{"model": "encoder-decoder image transcriber", "dataset": "analogue clock faces", "train_examples": 97500, "image_size": 64, "crop_scale_min": 1, "horizontal_flip": false, "cutout": 0.25, "tokenizer": "word", "vocab_size": 74, "encoder_arch": "densenet", "encoder_norm": "batchnorm", "encoder_activation": "relu", "encoder_depths": [5, 10, 10], "encoder_kernel_size": 3, "encoder_stem": "single", "encoder_growth_rate": 16, "fusion": "prefix", "decoder_width": 192, "decoder_layers": 8, "decoder_norm": "rmsnorm", "decoder_norm_position": "sandwich", "decoder_activation": "gelu", "decoder_mlp_ratio": 4, "decoder_head_dim": 48, "decoder_fused_qkv": false, "decoder_bias": "none", "decoder_qk_norm": true, "decoder_parallel_block": false, "decoder_inner_norm": false, "decoder_positions": "rope", "decoder_prefix_bidirectional": false, "decoder_connector": "mlp", "decoder_tie_embeddings": false, "init": "kaiming_normal", "optimizer": "adamw", "lr": 0.0012, "beta1": 0.95, "beta2": 0.99, "eps": 1e-08, "grad_clip": 3.0, "steps": 5600, "batch_size": 64, "epochs": 3.7, "lr_schedule": "wsd", "decay_fraction": 0.4, "final_lr_fraction": 0.1, "warmup_steps": 560, "weight_decay": 0.4}
Rows from block 14 of the image encoder of a small encoder-decoder image transcriber, named by matrix and row number. Rows with one number belong to one channel. Each number is 500 + 40 x the weight over its row's rms, rounded and kept within 0 to 999. All counts start at 0. Numbers have three digits each.
After each channel's rows are labels from the 100 images, of 14976, where the channel reaches its highest value: "responds to" is what is common among them. Only what is clearly more common there than usual is listed. The data: analogue clock faces. In brackets: how many of the 100.
# conv1: bottleneck pointwise conv (encoder.blocks.15.conv1.weight, 64x224x1x1), inputs 0-111
# conv2: growth 3x3 conv (encoder.blocks.15.conv2.weight, 16x64x3x3, transposed, each kernel summed), outputs 0-15

conv1.10:484524483491452555516505505469453485505484474560479485480455497562463538521446482533469517485505487475497527464495471505511498530528434513504550445495514567480546486466503509565519446552520498434468492510552525484550519495480507483510527490462507459497393529498495426407487542534440577555488460498505454495612487573471457534455473589573
conv2.10:498488559472589549476503498492448459450453506468
responds to: minute hand past 4 (58); minutes: 20 to 24 (58); minute hand past 12 (27); minutes: 0 to 4 (27)

conv1.37:469546502442529469514550471509486514441463523412497475439510467445511465447576489428509530486408519469549519454465510507431487547475514551493485441501543480498487463541469475539512450420504484527528419492429476525492468460427498405512488428449489428483530549523486504495509535406498538485478473433512468534489478513510433483449455524584
conv2.37:498499531461537452536539530532555550576487504557
responds to: minute hand past 8 (66); minutes: 40 to 44 (66)

conv1.27:538494509472446487486536388476495503520527509549501531518461515420500429478479499476466456455524504588494494509557515524524479464483490540521453531495465484513527481520551550489476531559485440504486503445487472516490529527532504565411511472533483480554425507496460475473519455555459496486463517520449519506498485449428475416514456488514
conv2.27:546484449448481486455505503429455447436489467497
responds to: minute hand past 1 (95); minutes: 5 to 9 (95)

conv1.12:535450437458474435467469446564542514524510513511495497569538512467468558497440525476513401551519467524420427524514533536592469448501507510460477507547506454506516541507475510413515536495512495490469514495529513549476517495490427458466492526460463551508497517507519523539512525473569471500539456482467521540453528483488512512448499511500
conv2.12:529508528524475478551480441442505425488514422486
responds to: minute hand past 8 (55); minutes: 40 to 44 (55); minute hand past 7 (29); minutes: 35 to 39 (29)

conv1.56:497489489493452500524565569413535481503488484422541476524482500490522537513459543522452532508490537463500485534500461507486486541471456480498533483578536543510481517490479514512537509494501551460504500511496491540516563502511547465543493486527481530486550534487480462477557551509500500426478494435504516470520557441460486483511591488444
conv2.56:422503460458527421477448482484433499502490526512
responds to: minute hand past 3 (27); minutes: 15 to 19 (27)

conv1.34:489505466488529534429512442467482515469393498482537520502530449490499494472546455495478442536439421568525486492470478514449480469455517545492497498458473503507477487525467445508486421468502452516422495452502472434497465470486453510463434439452493535449575477495571563518503442483454465438552477511538467517507489453544572482464395497493
conv2.34:444545471500471508461480508586475491484493437434
responds to: hour 2 (68); hour 3 (29)

conv1.16:511533469596426450512495482531504415517524496521538457523520538441544506477478512444508542509518438520494506541498484473543447549473533450472524480439480512436499498463486519448433467481502480480525494499513502487544517507448484498451530535480450585488514528561485545464464509517493492564489585508518516562477510481468495494525473542520
conv2.16:545510465580445503501503476510490510441471473583
responds to: minute hand past 5 (80); minutes: 25 to 29 (80)

conv1.58:448521476531483456458483535455480434500492482454502491471521504467472477559550541520516463494419450489475507471494504501505503449394514471467512467498454514486407480497486510487470439484446518542475508476526549495446486505446470498497509473470469487426535527511522550462535465539463506456559517511495480563493476528499531461525479486463
conv2.58:416513437488483465521451534569462479520481486468
responds to: four ticks (50); hour 9 (40)

conv1.21:499385462462449520471505539426510508495497478423505490500477522485485571513485512518554465498537573458508463514505496494538556514510477419499515497528528556433497491482546474463487465488453558474541480561495488534425533508535491491534451496549451525475521503504440511488426526510434585498422549496511495490438528496416505497509592472486
conv2.21:500455462456512501462484484406439460505483560494
responds to: dark face (60); hour 12 (32); minutes: 20 to 24 (26)

conv1.51:441551443522487489547513529472494480496448490497445504447501507525446506523512514493504546463452452468490531462455493458454534511464470464518558509492493510444484479481460497514465470410487527515497538498483511516541528498487445505548493452493467528513465550454515448514530534529429482514492422491424513519550432479498519490552461526574
conv2.51:439541534491576561553534483521479514457531477526
responds to: minute hand past 12 (50); minutes: 0 to 4 (50); minute hand past 4 (44); minutes: 20 to 24 (44)

conv1.11:535516499525489525537550500506487493471505490492480466446478531480473508518501480520475529484530490462554518523506472500487485560520470438505568478489474511452527427471494499512517514510557520420525465495510558504541523511486476474484480485486451483551473533474516457552461527503460509511434450511494511436534507499478520539534462524573
conv2.11:541461523438576505551470482515449466488552478535
responds to: minute hand past 11 (69); minutes: 55 to 59 (69)

conv1.44:566525484512528493527509444509527546476487485503461495489531492474510525476479535522485540513476502499518477501528516512521475542510498470506491552433484533485510543494576506519548501524450501532519509475473449495495517519571480552447496485453489538523530448474508544494465491540507553542437554531513521613494493498458543484517468568517
conv2.44:473466407495435502545454497483471529464445485499
responds to: dark face (73); hour 9 (45)

conv1.18:546529473479478466464505434443482594480476490511460488496507415461540500493524452462540479532466468527460505478488458482446483468490459492491458577503452569479554544479570494498528507464473486497473501494440430463498463480551558572473462438488465508527494423535565515367544518532519537590479542549466467537552458439461506583498507475522
conv2.18:496539441457490530484449480478445508458434444542
responds to: minute hand past 10 (41); minutes: 50 to 54 (41)

conv1.20:446516492510519499437518459517492468478456533522521456527530495485528549517547484500499430547450465554525534499574505497462596493461518574507510524494466477514461491534509490520505428497485558529470432518483440456493479515469448527519501490465504483528565497529522542498501542482556544528487475459506512473405463505437450516513559524471
conv2.20:432445553503549525533462499442474523441540495496
responds to: dots (67); minute hand past 3 (33); minutes: 15 to 19 (33)

conv1.61:515542504577454488526543480513493444453502540556538504476516495484524449466468460421516532512470504513541552482516465504475471510486516479488542504500439533552485463482485514483430519473510460462494477461467539528535488486474508560496558526506445454495483515439524487479496493509527547516526505547469509494475475422480537447588529470471
conv2.61:495439466490479422503439519473517470482547429520
responds to: minute hand past 10 (78); minutes: 50 to 54 (78)

conv1.28:510449448466425509489490463544480483514537501535520496557447544459481515495365526455408471475529502573481482518551528522561402475536471508485467497527485477478533511560469525437489502552527463434479503469497489494478518542498456460405539508553438543484434507571482508534518509468553495436538511487501525555530461550528479523459564489485
conv2.28:540448530513496504509515458405497454477510438450
responds to: minute hand past 8 (85); minutes: 40 to 44 (85)

conv1.42:484518513511492467438513526522508525537496474480476492521471532478510528558489562525479457532486529493461489500494492501462526523484511589451499511535488507537487501531488458527472475483499512483524507536526469503412487533475507566492436491521555396459550465519432485501526456519481551472504499443562504551447568483496462477493535562505
conv2.42:491436532452477446523420482461470537488559503492
responds to: minute hand past 9 (64); minutes: 45 to 49 (64)

conv1.2:476471416493541495479488515483532497561494487469486481488518548489475572585471568564552491509443430487464532520480529472458519421418483548495491499562502497487425500531528482534490443484451548455505539601530483499473511552469449527491398541470511531526458550506528481519511546554475490474470550510424488503518498516523514500515473518491
conv2.2:464520510553532434478446510482460530526429528553
responds to: minute hand past 5 (48); minutes: 25 to 29 (48)

conv1.53:481507440505467525451448465494497442513486465557495430499492570515473437525455458494453499427481481518493546475529496440489460439483483513484480472455479475453514477532505483470488416504549452447485445496567523559498475476475423492453512498436474488487445462503501546516494512478467465551403512528484563484519491524536510493548465482481
conv2.53:507515460542438557478518435547577509477472489490
responds to: minute hand past 5 (43); minutes: 25 to 29 (43); minute hand past 4 (40); minutes: 20 to 24 (40)

conv1.35:503510462519486507506512481511516483479455465576532457460493484458486485489514456509476491516520459514476475462478494465456465541480512456509497537455543517431522487494503535478443441576526468487493456479539529515514488517556468528509489447459517524467565469533587577526410465534512457491450559573535568566436483493519524465525486533482
conv2.35:486516436507454571498515472546494457483416508536
responds to: hour 8 (45)

conv1.40:515505461487487448572456520519540486417470528511535534496505472485473526450474520439522532495519554526522499493473491503519452493500466425531503541556554514533492519486523555467485539456479507450478454455403488529529485532508473528487494499533556444496558528538566535549404498557463441538477485496419467421458456444433481439489435515472
conv2.40:469489478428506476485481435423468479453440500490
responds to: minute hand past 4 (42); minutes: 20 to 24 (42); minute hand past 5 (26); minutes: 25 to 29 (26)

conv1.55:405458459451503503497507474505488462451445549464501472464459472432512478466455441492424471473532528474479467444528526521517485484500464481532429488484529506493455502528477433476502466548461509489484523450473510496478485504482475410470503513485479500460485472498506502446504553464513500581428467551445491470505566475495538464544571480481
conv2.55:463441500512429494553451532485492503483439508430
responds to: hour 11 (34)

conv1.31:486476491500494526452498467493477504527482438529505491535485530512507501539506478436514476463488485529499536503469496497507511505508513523448508443453433515473504503540459454487452441449513525522475514509507553499486459494485425513527491504516534477491522522501432467524513504451401504551432558507455417502508440507526488465410532522433
conv2.31:487543487393493508525564456491511562518499484526
responds to: minute hand past 7 (75); minutes: 35 to 39 (75); minute hand past 6 (25); minutes: 30 to 34 (25)

conv1.5:500494508490455562467466443553557491489491509531521477555538533503499590486485514485473471538510506537509499535507471520540490490504485477506450476476482485426571544503506472461537478512533464483481483472511514514479543489494503513435517515524511480506446574514475501450484519540502471565562521492512465484562465533512432545513585487413
conv2.5:549486537479534537512412491483468517424501451471
responds to: hour 4 (47); minute hand past 5 (32); minutes: 25 to 29 (32)

conv1.29:506563512512449505601538542570478459452483516499557505442480463463482490486534475490431592503473473529547530466419447484534477520490491501502558540532586496494521463474518540548481471491524457466504396479489535559622463503455526493488554484480466411559528522477448477545509532462495566488467513557511476489514467486516530464476536434533
conv2.29:544440521482525473456447536455519415466506469492
responds to: hour 11 (36)

conv1.45:555482544490428485446470439469506481454536512467449512537531501488551527494525510530505432520568500504449468520527485523524531446545521518541466466497477498459546536536468479400487534553473497508489559509501442437431529485533470450425529521497540498511430462536587505479469588483531463473461490466520483517420559511506478522539572517480
conv2.45:493504547553555520583491473491519456479563528456
responds to: minute hand past 9 (38); minutes: 45 to 49 (38); hour 8 (30)

conv1.43:489522446548462475481515471541476453480470611543481472494535469485480452467523509393549507452450507536448549477531503493494489452471519497542514493476493528498520517542502454440441455439496487540466472426467494495485474492461422521474475489507504476528506485554487454449481485558507474492475502553424539540499492546425515479573521567508
conv2.43:447458531512479411469471510517470496510565458549
responds to: minute hand past 7 (71); minutes: 35 to 39 (71)

conv1.49:474516538538477557481488516476478504482478504495490492479508496502503517526509530524567444512420533510496472525451465519392491478439525514517546448509508469482497503468534498468531456440461517510504460469533515399477539505432470526491464533428526500491503490464484517464476459554459462451453506442555453552423549525494442469545520536451
conv2.49:423498505430472422462481518533509442477508490478
responds to: minute hand past 11 (44); minutes: 55 to 59 (44); minute hand past 7 (26); minutes: 35 to 39 (26)

conv1.26:509520498503442520563498528431478472477431517529471466475535460496476514523501518518509569476471507501522515495467466469509544558527510483532530474490507526453523517436503507521518434522520532472499444485485527506547532502517513495511475508526469365538501479493430475436522496517456542565469510542525491483553495544489480548469536531529
conv2.26:503457500519587567481528513474550481482476575501
responds to: minute hand past 2 (57); minutes: 10 to 14 (57)

conv1.48:478511472483475567519523497512484476555505465535512496493451552538460511528446483547512500477493479484539527485508509487504502505492445506550489446517514482454510465520482480536529470525537423408531496531552564516540442544460482510431477499469470441533495523480471517420458475511430493503524509524528469461556492498503515500428490498463
conv2.48:478520531571584472477523487520511526562498481565
responds to: minute hand past 2 (40); minutes: 10 to 14 (40)

conv1.6:509456516477491505479507512469463544486469517508444474465454458463524504498409510535473452441484507483464479504492456472499503507515443465441493459467514510453545521478504472511529446478530535456532493488515488532461523486487572511471479531483502459466514530491440487457469500497460510507415508540555497446522543470420458429483551514514
conv2.6:469508479508559455451506485457494519488529592565
responds to: minute hand past 2 (35); minutes: 10 to 14 (35); minute hand past 3 (26); minutes: 15 to 19 (26)

conv1.8:427500496518505532446504495468542432506493475481469464516537515507449510523534501505513481514490507477499501513515493452524487504462479540527524542511461537536438510531441452500524509536472523517413468506499524521455491509455509477532515502468405479501439513483481607559532509425525461487450511540514527528506537483562569521547526472474
conv2.8:452470396519519523502445512464530522494438518513
responds to: minute hand past 6 (74); minutes: 30 to 34 (74)

conv1.15:513525481487512466456501501526507521529555536544520500474541522477454505525459494502494469470508489550509479512522532484551516498486495461487505516519472461496516550480499497476512492528470499456556507518499502577466516508515479568441499530469475444580497501526488471508474496529588525493462489494441561515503472559520479427422406531457
conv2.15:497513546494520501573481416509520506549492418522
responds to: minute hand past 12 (46); minutes: 0 to 4 (46); minute hand past 8 (37); minutes: 40 to 44 (37)

conv1.17:446544511481512548462488436508489495538461494498483538519488514480536509504499475496506426510512542517565435506470496590491460490452505501516478515461556497516442535494541449491535503493483439507468487489515545522459464513444528470453498516484404525382468490544496532450520515470481411480479521540489516423508500511547544517448541520461
conv2.17:515505481535506542527491454517494543547433430573
responds to: hour 11 (36); minute hand past 10 (27); minutes: 50 to 54 (27)

conv1.52:504561512471474433514494487515489468533487568536501531483547481500496496546538495507519487475489444550506480510449490475484480451485524529533511548508472500523490485490518508539452460512518470555440455470533515504525506494488512537471513478508517411549470515447485478467506479499512495481509508563461499497527429499473575429459462471488
conv2.52:551483447454562546461479479440484503531520436508
responds to: minute hand past 1 (69); minutes: 5 to 9 (69)

conv1.54:451512482582519479493512522550471504501463562518534454501491496518516485431515538454555480461449441506477532503526559530479463443501524471503525471492508512516501539534471457494480493411510453539490507475478467440530459475462448527513527451490532503567482485518517454459485527584507490488466494563449492526407490494491470460593532556544
conv2.54:489516564526542424490493490496477469454558458563
responds to: minute hand past 7 (74); minutes: 35 to 39 (74)

conv1.25:515524518425481507500521467463551488473544466459397577515500497501519534550500548562559427544523504505547439462486452514501573537524540472535474523477584554489499474472496470511509528511463551488506472520461538506500556514532528486501530518603442428519538502499560505541521557491454477497446540526526479521483540506529484468524534509472
conv2.25:532454513427499501588487492501430493509496445529
responds to: minute hand past 12 (88); minutes: 0 to 4 (88)

conv1.7:586470460500484520491517478497491551482521505482484513581485482537512484520451506497498466482498506511461581473514498521514567476530460476520518529511512480542554494502502487487558593510494502478504568485488413524420484502524544499510498453545459474479450487500561483522487526545473494499441501535513484498504544393459466424529476573585
conv2.7:463544503469444433571501466540493509541535542466
responds to: hour 9 (34)

conv1.3:508471497507488492477529514497534506494506491464493493499522478535446534530431529508497497489439498456433537550455472414488552548512514545508537467536523515524509553460513509519517481437528557471515473550488500530497511496485526528560418502548504357517516445474428482500521521563474539454467495493531435493497521546481478486506518519460
conv2.3:489476471510577554494488511446450540501467566550
responds to: four ticks (80); dark face (65)

conv1.4:530526490439417499459536480476527546473435478467495568551495479487502495505535485457521468532517528525506490498462435497498543489542497528541472554513508478557531474497511471493485527443514515555478537529422456494473471470474491466499506468540510389503560455527474541495453533475491540433453490507518487519520492452517445509510552556562
conv2.4:415488533447505430509502515516467526571521460503
responds to: minute hand past 5 (40); minutes: 25 to 29 (40)

conv1.24:504523528474504552495480444545537516494495477535434532567497487497503491478522424488455476530500482563547455489569488513544455477525526472506502520387489477514536468489499463485538496524575422492490539505513541466503501494497506477450523462455435552530496567560560582501443550485496467519502478488482493457533496524537543532492466480470
conv2.24:527475487459464527516469437427496525440556474458
responds to: dots (53); minute hand past 4 (47); minutes: 20 to 24 (47)

conv1.9:463493472505547506448511481456534504481424536499480525468498465511507529477517456539499456529442455489552507512470498535480475484494516519516508471501499485498468518526461448456496450477490455500421484426525513470481454471487424511487457479404468537416552544462521519447500438490470452527597534503528455509469416447514591508500493452476
conv2.9:455555494512470485489494534594455518458490475435
responds to: hour 2 (36); hour 9 (32)

conv1.41:423515473485436532449497466465461498494465445520516508492468517490446508494490453465503451483494474515507540510492516534473508433478459523561447460452430536524511467512470444483519465489499470493449529495516445452473464444445425496494501455476408462395484434532520539457511504466405472579457506564488475446519511412568533536522600490523
conv2.41:482495542528428527413528530505525496522450499437
responds to: dark face (67); numerals (54)

conv1.36:534479501444479511504528491441482545515523475494504530538483468523459492502456486504476522475501500553518495535500454535504494484514431508493510515523538476536522475487498495554502542498490489501502531473478454527485492513554536530532524421533452436562397455558518502488584451482515611490408478520526480454551475475549422521512568496562
conv2.36:493490450415425446552491518501500539527530526487
responds to: four ticks (71); minute hand past 10 (33); minutes: 50 to 54 (33)

conv1.59:492533525479406533512471457522514520513479484538501465561517511505515522448471442471466569505564488558482491511503459496514461485525517494557500458459420540447584522506497496443523427523574433436476479448502497475519545454518531561470542537513460537480451516509545525410489508486536464497519540499511448475548467534530453583474492477482
conv2.59:498466481529566567498420453473489491431509503495
responds to: hour 8 (29)

conv1.22:488503517546475503561482546468420463524469523504492434477514491491454481549519519511481529466429496439514495519505462461493428516503450505483500443453438486471525483505487494494495443444507488502509498475536540514524491478445472536456475492474491488426485543457419424557468552554436499498479499534469504480521449511533549443542482496544
conv2.22:419551485483573456462476472506489474498525566495
responds to: minute hand past 10 (60); minutes: 50 to 54 (60)

conv1.50:492560440544484480541513527514465478515459477559476465446466474539464526515526494551458516437483448528516504536416498475458501554476472450468549479482484548451487453455508497576461457453529510452508435481494551535547508463498470536495521437515443440513531515465507511509511540584478533506495424507470471544535514517491510462550486512557
conv2.50:540520499495594524442490512497508497490488468595
responds to: minute hand past 12 (71); minutes: 0 to 4 (71)

conv1.47:504507440459437529542509482506498435472471451539529465537490525454494489455432502456412524446549520521425498504521475485509433464479502538447499451483474482456536538556469509444492475530521472473473496491505480471504526474436438509488556515497404492492469523545467558511497504501492498591451568488487512534515497545555495597512584487439
conv2.47:518434488484480544452502479454490501433493518408
responds to: minute hand past 2 (72); minutes: 10 to 14 (72)

conv1.13:455478513531420515448507430516442474551494489512538501543521525516515473506483487469519435499492535567513511541514520493488472455471519548522433482526502542499487497558469484475510445480501456507455523503540517537476445501442497562413483447433492567541521527543540528564467526491505480503393489478489531449525436457509506568439482493506
conv2.13:515542475543502508469515382499539516496479442479
responds to: minute hand past 2 (49); minutes: 10 to 14 (49); minute hand past 5 (33); minutes: 25 to 29 (33)